config.yaml
arch: "vit"
model: "image classifier"
dataset: "pen-drawn characters of a made-up script with 800 signs"
train_examples: 197500
image_size: 24
crop_scale_min: 0.8
horizontal_flip: false
translate: 0.06
color_jitter: 0.1
targets: ["sign", "strokes"]
num_classes: [800, 4]
norm: "rmsnorm"
norm_position: "sandwich"
activation: "silu"
mlp_ratio: 4
head_dim: 16
fused_qkv: false
bias: "none"
qk_norm: false
layer_scale_init: 0.01
parallel_block: false
inner_norm: false
moe: "top_k"
num_experts: 16
moe_every: 2
expert_mlp_ratio: 0.5
experts_per_token: 1
shared_expert: false
patch_size: [4, 4]
conv_stem: true
layers: 8
width: 256
positions: "learned"
pooling: "class_token"
loss: "cross_entropy"
optimizer: "muon"
muon_scale: "match_rms_adamw"
lr: 0.0041
momentum: 0.95
nesterov: true
orthogonalizer: "newton_schulz_5"
adamw_lr_other_params: 0.0016
grad_clip: 0.5
steps: 7600
batch_size: 384
epochs: 14.8
lr_schedule: "wsd_sqrt"
decay_fraction: 0.4
final_lr_fraction: 0.01
warmup_steps: 380
weight_decay: 0.1
adamw_weight_decay_other_params: 0.01
Rows from block 3 of a small image classifier, named by matrix and row number. Rows with one number within an expert belong to one neuron, the router's apart. Each number is 50 + 15 x the weight over its row's rms, rounded and kept within 0 to 99. All counts start at 0.
After each expert's rows are labels from the 100 images, of 14848, where the router gives the expert most weight on average: "strongest on" is what is common among them. Only what is clearly more common there than usual is listed. The data: pen-drawn characters of a made-up script with 800 signs. In brackets: how many of the 100.
# router: router (model.blocks.3.mlp.router.weight, 16x256, trained with AdamW), inputs 172-255
# up: expert up (model.blocks.3.mlp.up, 16x128x256), inputs 172-255
# down: expert down (model.blocks.3.mlp.down, 16x256x128, transposed), outputs 172-255

# expert 15
router.15:69 62 64 63 52 24 52 39 39 70 23 51 34 38 26 44 57 60 23 78 46 62 40 84 63 82 51 39 51 57 66 34 68 84 21 34 40 54 86 38 16 73 61 40 50 80 62 53 49 36 32 49 61 33 44 64 50 44 51 59 67 41 45 35 43 70 73 84 32 52 40 70 47 62 13 29 54 74 22 61 52 61 64 51
up.1:29 61 65 36 44 37 32 49 53 62 54 33 46 75 43 70 69 57 31 62 48 48 41 29 56 56 76 74 55 80 44 33 77 46 76 47 48 53 33 33 64 64 30 21 59 64 40 67 51 46 38 56 41 38 45 59 58 46 37 35 42 48 64 38 76 54 55 57 76 40 65 69 45 65 36 62 58 56 44 52 42 44 44 41
down.1:64 35 45 42 24 56 60 43 38 42 51 43 63 36 52 42 45 47 48 45 46 60 58 55 49 63 38 88 56 92 64 57 54 44 64 28 24 45 41 09 58 84 55 55 59 67 42 52 39 54 38 53 84 49 40 48 64 35 30 96 47 49 39 41 52 39 49 49 42 51 70 66 65 49 45 55 42 30 77 39 58 65 50 56
up.2:48 79 59 58 39 19 64 60 63 49 33 41 52 56 36 54 57 43 57 46 41 41 36 74 36 63 47 72 43 41 43 53 83 59 40 33 38 41 74 54 55 42 74 60 49 40 35 87 53 66 38 56 49 45 56 31 69 76 53 46 44 54 59 57 64 44 61 60 48 70 30 34 31 40 52 56 50 55 70 60 58 86 70 65
down.2:68 60 66 48 67 60 44 41 39 69 91 55 38 58 66 46 76 48 64 58 44 46 31 41 50 52 70 31 44 66 52 34 53 22 62 76 35 36 65 54 67 71 54 40 38 54 38 36 73 45 59 51 45 58 74 55 56 60 47 69 16 70 63 51 43 47 72 29 52 90 53 34 45 45 56 47 49 53 29 33 37 49 49 73
up.3:43 66 46 42 41 49 46 13 61 66 37 34 49 47 41 63 57 13 42 87 87 50 41 39 65 45 36 54 50 38 40 43 40 54 29 28 49 49 28 65 45 43 48 57 68 25 29 71 52 57 46 39 39 39 65 61 39 48 50 51 83 51 47 52 43 22 50 56 49 25 47 51 72 38 38 25 56 67 24 57 46 71 61 44
down.3:52 50 50 58 20 39 58 58 35 50 67 36 57 44 53 55 70 54 30 40 55 49 70 47 35 40 43 77 60 51 51 43 41 60 55 24 47 46 45 80 54 52 62 45 50 29 65 56 59 48 59 33 51 70 39 46 44 51 76 31 50 62 69 33 45 47 52 40 31 49 59 45 54 54 74 49 49 33 93 20 41 32 96 61
up.4:44 35 40 48 68 55 33 61 63 21 64 61 38 35 36 59 60 40 63 46 29 48 35 62 78 41 39 56 30 73 38 59 60 26 43 52 30 64 80 45 52 83 56 54 92 37 61 43 55 36 38 49 39 51 60 52 18 59 55 45 38 40 41 69 52 55 42 38 65 50 55 43 56 92 42 55 55 53 29 54 55 51 44 41
down.4:75 48 59 32 52 67 44 57 37 72 19 37 80 62 39 50 54 46 47 70 58 23 54 50 48 51 31 42 64 63 40 48 51 11 43 40 36 29 67 45 52 76 54 42 34 58 31 53 58 67 69 32 43 52 77 70 45 39 53 64 35 34 61 48 44 31 42 96 37 10 58 37 55 42 38 46 64 76 52 61 67 53 51 54
up.5:61 61 41 52 57 46 87 57 27 36 64 56 78 19 46 33 31 57 58 49 37 52 71 73 45 78 62 38 61 57 72 59 66 64 37 32 55 38 23 48 22 40 32 49 41 37 67 45 23 37 46 40 65 50 42 45 55 34 60 36 75 51 45 42 48 48 41 47 63 44 49 48 36 57 55 40 48 37 36 23 34 52 61 55
down.5:51 45 69 50 40 35 57 56 70 54 65 51 78 37 62 27 21 48 57 41 57 41 52 53 47 73 37 62 39 28 58 55 33 23 33 30 52 41 29 55 73 65 40 57 49 44 53 56 41 52 30 46 17 31 51 38 55 60 40 49 50 53 51 62 22 70 56 31 67 64 53 61 37 77 41 58 58 57 47 90 52 20 83 39
strongest on: dark on light (99); only straight strokes (41); one stroke (33)

# expert 7
router.7:54 77 63 57 66 62 47 34 65 19 58 74 55 54 61 60 59 57 39 52 28 48 42 65 43 24 44 32 65 51 47 48 41 25 35 33 54 54 71 29 46 71 61 47 67 56 42 21 53 78 51 40 42 69 37 45 46 49 64 52 44 60 62 53 44 44 64 45 32 99 43 68 54 32 45 47 75 44 54 59 53 65 57 30
up.0:21 74 56 39 79 50 68 35 59 64 50 59 27 45 32 49 89 64 50 43 54 47 55 34 52 26 46 55 59 52 72 53 40 65 33 49 54 50 56 59 48 56 52 65 42 34 41 40 66 49 46 60 34 53 80 44 72 55 27 54 62 43 41 88 31 42 42 32 55 70 52 83 55 24 19 52 60 43 48 71 50 34 60 48
down.0:27 77 17 55 10 58 63 48 52 23 22 36 78 45 43 49 55 60 41 42 51 43 55 43 35 09 25 48 44 58 55 47 32 37 55 35 62 42 77 73 51 52 51 36 81 54 45 82 47 27 58 71 46 46 24 51 42 59 47 55 52 31 49 51 89 72 41 42 26 53 32 52 35 40 53 50 35 59 46 61 60 71 58 67
up.1:33 48 51 55 66 38 43 57 51 45 56 74 30 48 62 39 38 83 34 61 30 34 75 70 42 29 57 63 50 42 67 80 41 41 33 59 29 33 41 65 24 57 33 62 54 49 38 60 53 42 70 65 29 53 32 24 58 45 23 70 40 22 52 53 60 53 72 47 37 51 36 55 82 49 52 52 51 37 61 52 40 49 68 33
down.1:45 63 36 56 44 26 55 49 38 48 66 64 68 59 71 63 43 42 69 41 66 51 70 53 56 27 49 41 34 45 54 62 33 34 40 47 50 56 44 56 42 49 22 25 47 57 51 35 52 70 46 48 50 53 47 39 20 42 35 56 34 62 54 17 51 85 23 22 48 64 41 18 48 30 75 36 33 63 43 77 45 48 61 61
up.2:34 59 28 42 46 58 32 68 59 59 53 41 40 35 37 66 65 34 50 61 80 38 62 63 52 46 21 64 43 21 39 48 63 46 72 47 31 16 86 63 34 32 54 55 50 57 63 47 24 23 41 57 50 51 65 64 41 41 36 32 35 13 17 19 46 37 67 33 48 42 48 54 37 81 30 50 78 38 39 50 57 62 51 63
down.2:56 65 53 26 67 18 41 64 59 46 49 54 26 36 66 61 60 39 49 58 56 63 45 54 58 45 49 66 18 49 53 50 62 67 30 53 44 75 26 27 60 74 72 74 74 66 56 46 48 60 16 52 43 50 60 62 39 43 53 60 55 57 98 40 25 11 45 75 49 51 56 49 38 55 60 52 68 69 85 54 50 49 59 28
up.3:42 57 24 62 85 63 51 48 23 54 66 55 47 34 41 64 51 31 42 59 80 38 34 27 52 62 45 37 54 89 40 67 14 48 57 50 71 71 22 67 66 43 49 46 46 60 21 62 43 37 34 66 69 33 35 61 65 53 57 35 57 73 28 57 54 29 55 71 52 62 50 39 61 66 21 29 45 43 72 48 56 18 58 75
down.3:59 16 76 51 34 56 56 28 52 50 81 57 24 29 44 54 78 48 49 29 41 53 41 52 58 63 57 39 69 53 50 79 58 38 55 50 57 45 19 66 35 61 36 37 47 28 56 35 56 33 58 31 31 34 41 31 51 47 26 55 62 66 60 54 66 80 37 58 34 49 23 42 33 38 68 42 65 33 17 44 49 53 19 17
up.4:46 49 41 22 31 37 43 55 43 66 64 70 39 64 78 34 35 38 41 63 48 57 31 53 47 30 29 36 50 69 57 32 14 45 51 54 37 24 52 46 56 52 39 72 53 53 32 53 69 40 25 57 56 39 58 31 67 45 43 48 67 50 26 60 59 37 48 58 27 69 53 59 30 49 51 30 42 40 63 49 52 42 41 39
down.4:30 40 44 56 42 54 44 44 35 34 47 53 40 42 24 50 63 44 44 46 47 55 49 41 61 44 51 76 59 40 55 61 31 55 54 23 38 51 57 33 38 48 43 70 46 53 48 52 53 46 47 39 47 56 54 43 51 49 42 38 37 50 56 51 58 60 55 43 18 11 68 54 55 58 46 61 22 37 35 65 58 71 67 69
strongest on: dark on light (92); one stroke (62); only straight strokes (62)

# expert 6
router.6:50 66 60 55 27 68 57 44 54 35 14 47 43 47 49 30 28 39 29 52 59 59 79 44 44 65 24 67 41 56 49 55 54 66 24 31 43 55 62 33 49 83 31 45 55 38 49 64 68 56 46 56 75 73 49 83 31 29 31 66 55 36 42 75 27 62 59 59 42 58 70 62 56 29 68 48 70 44 37 84 39 39 60 58
up.1:47 45 42 29 48 50 43 53 27 33 51 39 66 19 48 38 87 46 47 45 37 57 69 17 47 50 60 42 70 70 59 72 46 37 58 48 83 41 44 61 31 30 48 47 35 61 52 63 61 60 56 34 33 42 49 56 27 41 53 46 42 56 65 47 76 63 36 68 66 37 54 31 87 64 61 65 45 67 61 23 32 36 23 52
down.1:42 63 59 39 49 38 47 45 55 46 36 53 39 23 68 43 54 68 66 64 35 22 65 46 31 58 39 41 58 67 48 39 64 35 19 69 56 49 23 64 54 49 85 45 53 38 54 45 47 34 28 26 55 62 57 65 50 34 63 64 62 44 66 59 45 65 39 37 59 67 39 60 50 46 18 63 58 77 51 55 63 47 74 44
up.2:43 68 49 29 60 44 33 45 49 40 35 59 40 54 53 56 64 71 52 29 31 72 66 51 55 66 69 52 55 42 59 49 19 58 31 40 58 76 63 56 62 33 39 32 26 56 49 60 53 51 47 61 55 34 36 65 41 61 41 46 63 58 85 66 79 50 51 71 61 74 68 50 26 44 56 46 63 53 38 59 60 55 63 29
down.2:54 44 41 57 50 34 36 60 53 52 47 51 62 37 48 50 43 39 51 68 39 69 73 50 44 49 46 48 30 70 49 31 52 60 55 62 34 49 63 54 57 40 37 64 62 45 28 54 63 74 43 81 43 47 73 42 53 40 68 34 74 61 18 29 75 37 57 38 84 48 30 50 49 48 50 38 40 41 67 68 51 68 30 31
up.3:26 51 37 74 41 41 67 57 64 47 57 59 80 15 44 32 68 60 59 33 79 54 54 58 54 15 65 27 41 42 58 60 41 57 56 65 04 66 29 70 50 67 71 60 28 41 40 53 40 52 56 61 61 56 46 62 44 43 17 76 43 43 30 41 60 35 47 32 46 52 33 52 68 45 36 62 18 44 42 61 38 68 54 41
down.3:49 48 72 43 18 65 61 63 41 51 61 61 22 81 51 41 50 47 55 35 38 58 39 50 62 65 31 52 50 37 41 14 58 58 58 62 25 43 46 35 45 48 65 42 38 55 68 36 79 53 26 35 63 53 59 71 50 40 14 76 62 36 61 60 71 48 44 22 22 34 81 58 50 43 52 54 11 49 36 47 58 39 53 40
up.4:66 39 67 41 09 55 47 49 51 52 67 55 24 68 45 41 53 79 48 42 23 39 26 37 59 97 54 61 83 46 44 34 66 43 66 49 27 39 67 45 75 76 56 57 74 50 31 38 79 57 72 43 04 30 35 41 44 53 35 41 40 65 67 59 57 41 34 59 58 59 57 31 21 37 84 58 28 45 35 32 62 58 56 65
down.4:64 83 76 53 24 53 66 43 70 44 62 57 90 38 14 66 39 44 52 69 66 53 53 59 54 53 25 60 43 27 61 40 54 44 60 49 44 24 39 69 55 46 47 67 33 49 41 65 36 80 40 32 41 52 63 50 57 58 32 32 44 31 50 50 63 40 51 50 23 70 45 35 48 60 51 51 46 38 59 66 49 27 39 30
up.5:32 19 56 47 61 87 45 41 55 52 69 49 44 61 60 74 16 60 48 73 94 49 40 15 44 72 42 64 50 71 31 63 58 40 37 63 69 62 48 39 45 46 53 28 50 42 37 73 56 35 62 62 55 60 49 37 49 35 47 55 38 74 56 56 17 52 32 59 72 42 70 49 65 53 57 09 68 60 54 42 64 54 54 45
down.5:33 38 36 61 81 52 44 73 64 74 29 60 43 54 53 45 58 36 38 52 48 51 73 53 44 66 38 54 36 60 44 43 57 37 37 53 32 26 20 42 37 31 49 70 51 55 58 16 45 53 60 03 86 67 58 58 21 64 52 34 53 36 64 24 63 43 65 16 58 50 60 41 47 44 44 56 68 52 52 00 33 35 48 57
strongest on: four strokes (57)

# expert 5
router.5:26 54 40 44 28 36 64 58 45 40 24 68 42 64 37 36 27 39 41 54 66 60 33 60 45 22 74 60 72 45 26 50 80 31 59 37 32 65 66 56 50 58 45 50 72 76 48 62 53 69 59 46 49 65 43 52 23 69 58 27 61 43 39 38 08 41 36 39 53 24 20 34 55 54 48 82 55 72 78 56 40 18 36 49
up.10:51 75 52 54 42 38 70 58 47 55 30 41 26 49 42 35 53 21 36 79 33 62 51 40 47 44 88 57 50 64 70 59 53 86 52 55 44 61 62 51 70 62 51 37 41 31 65 49 37 36 47 68 62 48 62 64 51 49 69 28 52 58 41 47 42 38 33 29 19 52 39 45 39 69 51 64 64 51 40 43 17 43 64 62
down.10:42 23 76 54 43 43 70 42 54 58 76 62 62 39 40 54 23 39 53 60 48 47 63 46 52 50 51 45 51 50 46 83 54 43 45 39 28 28 45 14 68 32 65 70 19 85 80 36 44 36 54 69 12 43 63 50 31 61 64 73 41 47 53 63 48 21 59 60 66 55 68 36 52 48 33 51 31 68 30 60 47 44 30 82
up.11:59 39 43 44 28 42 50 23 29 23 41 56 57 33 48 35 29 30 71 35 45 57 42 49 45 33 34 61 45 59 25 51 33 60 15 40 27 82 30 24 74 39 48 40 49 63 69 49 57 56 63 36 72 43 51 39 44 23 48 56 35 39 46 59 31 32 57 52 14 68 26 41 39 34 49 55 57 32 54 44 36 57 77 55
down.11:38 29 55 46 25 49 21 40 53 62 49 61 53 46 55 60 63 50 54 67 37 50 35 50 40 43 42 43 36 31 49 88 50 76 23 57 52 52 66 35 15 38 33 45 65 74 35 70 51 52 39 55 68 55 55 58 44 56 48 47 54 40 53 78 54 41 62 30 37 46 65 35 72 36 52 66 51 63 27 24 71 24 03 80
up.12:29 38 63 23 48 12 27 59 49 23 54 36 58 34 39 60 55 72 33 39 68 40 40 76 52 56 68 74 34 60 24 48 49 81 24 57 55 28 41 72 60 50 62 40 47 37 55 57 57 52 53 59 29 52 58 55 33 56 77 55 42 38 70 46 56 75 65 57 60 54 49 45 32 47 28 44 38 56 32 34 40 50 64 31
down.12:10 00 62 46 52 59 52 66 39 23 50 52 44 46 56 61 28 49 47 58 71 55 53 42 63 45 47 39 31 30 48 43 60 74 55 53 27 33 51 46 50 37 55 60 51 43 57 83 72 37 80 53 22 47 73 55 41 38 41 40 78 24 52 38 37 47 44 56 68 45 35 67 65 72 44 53 60 51 70 23 65 63 28 41
up.13:52 26 70 21 35 39 68 43 56 74 54 49 41 59 35 46 46 46 48 57 41 53 41 93 57 35 69 35 64 52 35 43 66 42 49 69 69 39 47 37 33 70 62 40 52 23 70 52 37 72 34 58 57 45 51 63 33 53 50 37 50 72 31 07 63 20 60 14 45 10 60 47 32 52 42 56 42 39 27 18 44 40 35 36
down.13:47 43 56 40 50 61 40 53 50 66 64 66 42 10 64 26 34 51 43 50 36 66 57 52 52 64 68 59 49 66 64 41 34 45 34 65 54 44 48 43 45 26 33 70 29 57 42 00 89 34 57 74 45 47 59 48 47 44 67 58 69 68 29 68 46 48 20 54 72 48 70 30 39 57 56 52 47 26 52 17 70 28 67 48
up.14:43 48 53 51 45 39 40 62 47 74 55 85 49 58 34 21 43 81 55 35 41 23 47 20 48 41 11 47 39 48 44 49 45 70 45 43 28 36 48 44 68 32 16 67 21 46 52 68 45 51 51 50 38 65 69 38 47 75 73 72 61 52 47 26 44 63 52 75 39 48 46 43 30 49 52 48 35 45 36 54 46 48 27 43
down.14:89 61 75 47 55 27 45 56 30 31 45 44 77 24 52 48 47 46 30 60 63 38 55 39 61 70 23 49 48 53 40 61 54 75 52 39 48 52 50 18 15 48 56 26 35 53 67 50 43 54 46 33 70 40 32 48 47 50 42 40 51 47 37 15 52 28 47 63 67 48 50 37 49 55 59 53 53 41 49 34 43 70 58 44
strongest on: dark on light (95); four strokes (63)

# expert 14
router.14:42 37 17 32 33 51 44 64 77 53 82 40 46 28 29 61 57 49 47 64 32 62 75 48 50 51 61 36 57 69 47 64 57 28 42 57 44 43 73 83 38 22 57 29 54 69 51 31 60 65 53 34 85 38 66 60 57 55 59 60 46 48 57 56 43 44 58 67 52 75 63 33 52 38 49 25 47 46 40 50 54 53 43 36
up.1:80 59 49 55 54 51 60 83 72 51 50 56 63 40 27 55 79 35 44 59 68 48 40 41 58 50 62 37 75 82 42 87 68 57 55 40 40 30 55 62 62 61 39 50 38 31 40 43 69 54 51 79 03 53 41 41 66 64 35 67 65 57 63 63 45 14 21 70 54 42 74 76 42 57 65 40 72 41 53 49 46 49 64 49
down.1:48 54 37 50 21 42 72 52 47 42 27 43 81 26 37 45 34 67 59 33 56 34 69 60 45 50 58 68 58 25 45 28 58 60 69 67 38 23 82 38 52 67 50 60 70 31 42 58 47 65 45 53 36 48 66 52 67 38 20 25 56 57 03 57 63 57 59 42 38 06 91 27 36 48 53 48 19 27 55 77 53 45 51 58
up.2:43 52 69 55 63 45 35 26 48 57 73 33 54 35 72 62 36 53 28 41 35 58 37 42 45 25 35 41 43 52 06 53 42 23 65 37 62 66 57 65 83 43 49 72 63 25 80 37 49 25 66 34 34 57 22 48 37 64 46 44 60 39 21 49 61 58 53 53 71 45 38 40 26 34 40 49 67 49 46 24 69 45 54 26
down.2:48 36 59 51 39 40 69 59 46 91 45 47 46 34 59 40 62 45 47 58 46 62 47 53 53 33 35 40 38 46 39 32 56 65 61 77 53 41 80 40 38 66 55 27 44 39 57 59 31 50 61 34 37 34 61 56 25 48 27 40 40 54 42 37 31 59 66 21 68 64 44 34 49 61 61 26 55 57 60 43 44 46 94 50
up.3:59 39 61 88 63 32 50 54 45 73 23 28 68 52 44 43 20 26 28 58 49 48 53 50 36 54 43 48 44 51 40 82 48 59 64 55 69 61 43 39 68 54 43 31 53 66 80 62 39 60 60 58 59 29 45 50 22 57 57 56 57 43 41 71 57 50 54 49 67 40 53 48 27 58 70 23 27 41 56 67 75 39 56 27
down.3:45 64 67 39 50 78 64 49 53 55 52 28 62 33 65 41 53 67 80 23 40 42 48 59 40 75 64 40 62 40 47 52 67 67 57 67 71 34 25 33 37 51 61 65 71 59 40 35 71 61 49 29 48 59 72 49 84 44 54 22 66 38 34 68 46 39 48 48 28 49 64 54 60 75 52 41 30 64 45 64 39 26 45 34
up.4:48 74 64 53 47 58 69 29 44 54 33 80 55 61 38 57 28 33 65 59 47 66 41 44 41 40 38 33 27 30 46 63 53 51 61 26 31 37 64 61 61 56 37 49 46 49 52 76 48 40 67 46 73 26 35 35 65 83 22 27 50 27 66 68 47 58 59 49 60 62 50 66 55 54 39 36 39 32 70 67 57 58 40 56
down.4:37 64 55 42 58 56 40 55 54 50 43 53 39 56 43 50 58 59 53 62 31 31 40 44 39 61 50 45 47 51 53 38 35 58 36 44 62 67 56 40 43 54 26 74 61 68 62 34 19 48 58 38 14 40 30 57 46 50 30 42 59 57 84 85 54 29 50 70 56 49 65 32 16 43 44 37 43 67 48 76 56 63 64 76
up.5:48 55 38 44 39 83 76 37 50 32 33 32 13 50 44 61 46 79 24 60 41 44 48 30 62 38 67 29 38 77 12 60 57 74 39 59 68 57 27 80 39 46 68 41 45 45 60 41 62 55 47 65 47 64 69 63 63 78 64 69 48 27 47 85 36 63 63 73 27 40 41 57 47 41 34 40 62 26 48 46 36 55 39 86
down.5:46 17 62 50 43 34 47 71 55 23 81 56 82 18 59 62 78 57 35 42 51 54 72 48 61 49 42 69 75 57 46 48 37 19 69 63 48 59 52 45 56 60 62 43 38 39 54 68 52 94 52 56 52 46 41 76 51 53 08 35 36 44 78 43 52 38 43 30 41 42 44 53 45 37 34 49 49 60 29 67 43 56 68 27
strongest on: thin pen (78)

# expert 13
router.13:47 62 63 37 27 26 39 53 69 44 41 73 57 44 57 46 57 57 26 52 33 44 53 59 43 48 32 30 40 49 54 55 61 51 46 54 44 73 56 61 60 54 51 36 44 49 67 60 74 56 32 30 35 55 53 50 28 46 20 87 54 87 34 48 47 56 82 68 60 39 32 62 79 39 35 51 51 46 50 60 26 32 62 68
up.1:61 27 49 64 57 51 33 45 58 64 55 64 61 49 52 79 53 47 74 43 49 52 28 42 50 44 42 65 50 37 52 13 27 16 36 61 43 60 45 50 68 60 72 39 53 42 56 66 51 73 38 46 76 34 68 38 55 80 51 58 58 26 49 78 35 51 40 37 48 66 45 63 71 24 50 44 49 65 37 61 42 45 75 62
down.1:53 47 69 55 23 59 44 34 76 52 46 38 64 94 50 57 36 48 46 41 44 42 56 50 71 73 52 70 28 48 55 39 50 58 70 60 53 76 73 44 28 62 34 37 41 43 49 38 69 54 54 29 53 43 41 45 60 66 44 45 48 51 86 40 18 30 39 55 49 61 57 57 52 51 61 58 21 82 52 36 49 44 36 33
up.2:50 59 46 24 32 30 48 38 44 40 24 38 54 42 46 65 27 16 30 63 36 32 34 05 52 47 27 36 47 40 58 67 59 73 54 63 50 48 68 61 75 44 59 61 81 53 49 52 52 52 49 51 55 24 30 70 43 63 60 52 61 67 66 67 45 38 33 55 21 49 65 46 49 66 51 51 62 95 55 64 49 65 41 59
down.2:73 38 61 36 36 74 16 57 49 11 31 39 52 56 43 49 68 54 69 65 71 57 57 43 31 72 60 15 15 39 52 74 67 25 43 48 66 63 70 81 82 69 49 78 53 58 51 91 38 65 72 53 23 53 40 48 62 35 65 56 41 34 37 43 68 41 39 75 48 68 23 54 56 31 65 55 47 74 64 44 42 54 57 73
up.3:57 11 40 49 63 62 70 59 43 41 45 32 43 57 39 38 52 29 58 59 56 78 42 36 40 18 62 43 78 27 32 35 66 42 57 48 59 37 30 49 51 49 39 40 48 76 71 51 47 70 56 52 31 46 39 45 72 58 31 46 65 65 49 38 59 26 57 20 46 57 50 13 64 39 60 59 40 46 36 36 59 39 44 53
down.3:18 53 50 41 61 29 22 52 48 60 52 54 64 51 69 50 53 57 43 13 42 54 44 54 50 47 38 52 60 74 41 42 44 41 59 32 51 58 58 40 37 63 51 57 51 58 31 52 67 64 46 33 68 63 73 50 19 55 63 17 11 44 07 41 40 42 49 65 59 51 37 25 53 46 30 49 59 46 86 33 36 25 32 45
up.4:42 52 63 46 65 38 57 61 41 61 94 41 58 19 67 67 56 43 47 64 49 35 54 40 58 66 35 55 42 65 51 65 57 45 49 38 66 41 51 56 32 52 51 58 37 29 19 48 47 40 36 61 42 44 37 54 25 42 62 63 49 72 37 57 31 42 54 80 37 40 56 34 53 61 40 37 34 60 54 58 59 41 36 61
down.4:64 60 72 44 75 51 50 41 39 72 42 42 40 66 46 52 50 46 48 48 60 50 68 40 39 58 76 57 39 53 64 23 56 15 55 72 73 50 38 87 43 50 67 75 34 57 48 53 22 45 41 33 70 53 43 49 57 61 66 48 78 11 63 29 38 17 41 42 29 47 39 62 29 64 33 51 53 40 49 54 52 73 50 45
up.5:73 45 61 50 22 59 65 72 51 30 52 47 51 49 49 32 27 63 43 68 58 49 63 48 73 48 43 34 48 45 48 77 61 63 15 38 57 64 57 47 51 51 52 26 50 41 36 62 38 51 36 40 48 51 21 52 41 68 37 54 58 27 46 27 73 35 49 46 54 71 07 60 27 66 38 38 58 38 55 50 66 35 77 55
down.5:44 53 46 68 86 57 47 47 39 34 42 52 66 34 56 52 48 68 44 60 40 45 24 54 58 44 40 47 66 46 61 44 58 37 39 41 54 31 45 43 57 22 57 68 70 42 60 58 52 56 38 46 37 57 50 76 66 49 30 57 56 44 48 45 33 57 47 30 34 00 65 42 75 58 28 37 66 67 84 30 50 51 51 17
strongest on: only straight strokes (80); one stroke (68)

# expert 12
router.12:71 54 85 69 60 37 74 45 65 34 71 55 27 39 76 36 43 72 40 41 82 50 37 31 31 43 65 64 64 65 47 57 40 50 28 39 39 47 43 37 46 71 54 81 53 53 46 53 51 68 33 76 40 43 38 69 31 45 64 61 70 38 53 34 43 35 34 74 59 84 30 92 61 33 62 67 64 31 28 45 54 30 46 40
up.0:36 52 44 32 48 34 53 45 56 38 31 60 37 29 54 56 56 52 48 41 46 51 45 52 53 29 71 26 35 44 27 21 30 50 58 71 64 63 45 46 58 58 63 34 32 21 43 15 40 70 45 64 47 60 45 49 51 27 56 45 55 79 54 43 38 22 49 39 62 00 53 53 60 35 70 55 50 41 58 56 52 52 54 43
down.0:64 22 56 51 58 47 56 49 45 50 21 47 30 65 36 58 48 51 62 55 51 39 48 43 37 24 40 79 41 66 54 49 51 51 56 58 64 60 67 53 68 35 37 79 79 51 41 76 42 73 81 78 43 45 53 57 42 35 36 34 35 64 24 67 32 51 47 31 69 37 31 50 51 54 49 46 79 22 66 35 58 52 46 23
up.1:57 43 55 54 47 45 41 53 76 27 51 57 20 28 36 45 58 56 62 85 67 68 44 66 21 62 62 39 59 37 30 46 21 54 47 23 49 44 65 47 58 41 35 64 47 76 36 23 48 70 31 65 52 33 53 45 63 45 68 51 61 42 45 29 54 48 48 71 80 41 42 23 49 37 46 41 44 40 45 74 81 45 73 61
down.1:09 43 69 51 26 51 53 50 36 69 68 46 10 36 57 46 19 67 49 45 54 49 51 63 55 40 62 36 43 59 48 52 40 37 61 37 53 71 81 48 57 27 52 78 61 60 47 41 46 79 70 37 45 50 59 46 61 25 59 56 48 47 48 42 56 46 57 60 41 34 24 41 49 37 20 41 52 54 42 50 45 64 62 51
up.2:30 35 60 55 46 39 31 50 68 61 47 50 54 54 55 11 48 91 64 46 25 58 36 46 36 63 17 58 54 55 38 68 73 64 31 41 55 32 33 35 36 77 45 97 49 74 50 86 68 48 36 35 25 49 53 40 47 68 40 59 59 73 54 61 64 66 43 60 38 60 24 37 41 39 44 51 28 84 29 53 44 54 40 55
down.2:42 41 50 54 11 51 42 52 52 31 46 61 30 37 34 48 20 48 39 29 55 33 71 54 59 63 53 59 55 32 36 31 48 00 50 22 52 76 44 14 52 26 35 57 70 59 51 56 26 77 65 19 76 65 21 39 58 54 50 58 56 50 69 59 56 63 53 77 79 80 48 60 48 45 47 67 65 47 50 55 44 23 65 50
up.3:56 50 45 86 39 58 61 11 53 53 58 44 65 52 44 56 35 42 65 29 50 16 48 45 30 64 71 39 52 50 42 66 30 32 49 53 80 55 54 55 50 36 78 71 51 32 56 51 53 42 40 37 83 61 45 64 20 69 52 44 57 56 47 55 76 73 60 59 45 81 72 60 37 13 58 31 51 43 70 38 23 80 22 38
down.3:67 30 28 49 37 52 38 58 40 45 53 60 65 78 69 49 57 48 43 28 46 37 40 57 33 48 64 45 59 66 44 33 60 71 53 80 53 55 47 22 50 38 59 57 67 73 59 49 37 49 57 75 61 57 29 53 13 51 63 39 81 37 72 26 12 38 37 28 50 38 86 71 44 53 38 53 65 53 57 47 45 44 76 47
up.4:53 60 54 54 72 40 74 74 49 24 62 72 63 58 46 33 33 66 58 31 75 56 47 71 65 37 45 61 81 31 13 26 72 69 59 54 21 46 30 53 57 18 43 48 46 42 41 67 45 44 59 39 49 43 39 52 75 54 54 55 40 23 22 58 48 62 57 44 46 63 43 36 58 13 51 61 62 34 57 53 43 48 51 52
down.4:46 52 30 56 47 43 29 56 29 69 44 43 49 51 60 43 35 51 44 45 47 39 31 43 71 41 27 31 18 34 55 95 71 81 59 54 50 78 86 61 25 52 42 63 58 63 58 60 52 62 54 46 89 43 72 49 31 35 51 52 34 44 55 28 55 57 56 68 39 46 40 73 32 48 66 61 62 46 59 23 22 36 21 57
strongest on: thin pen (60)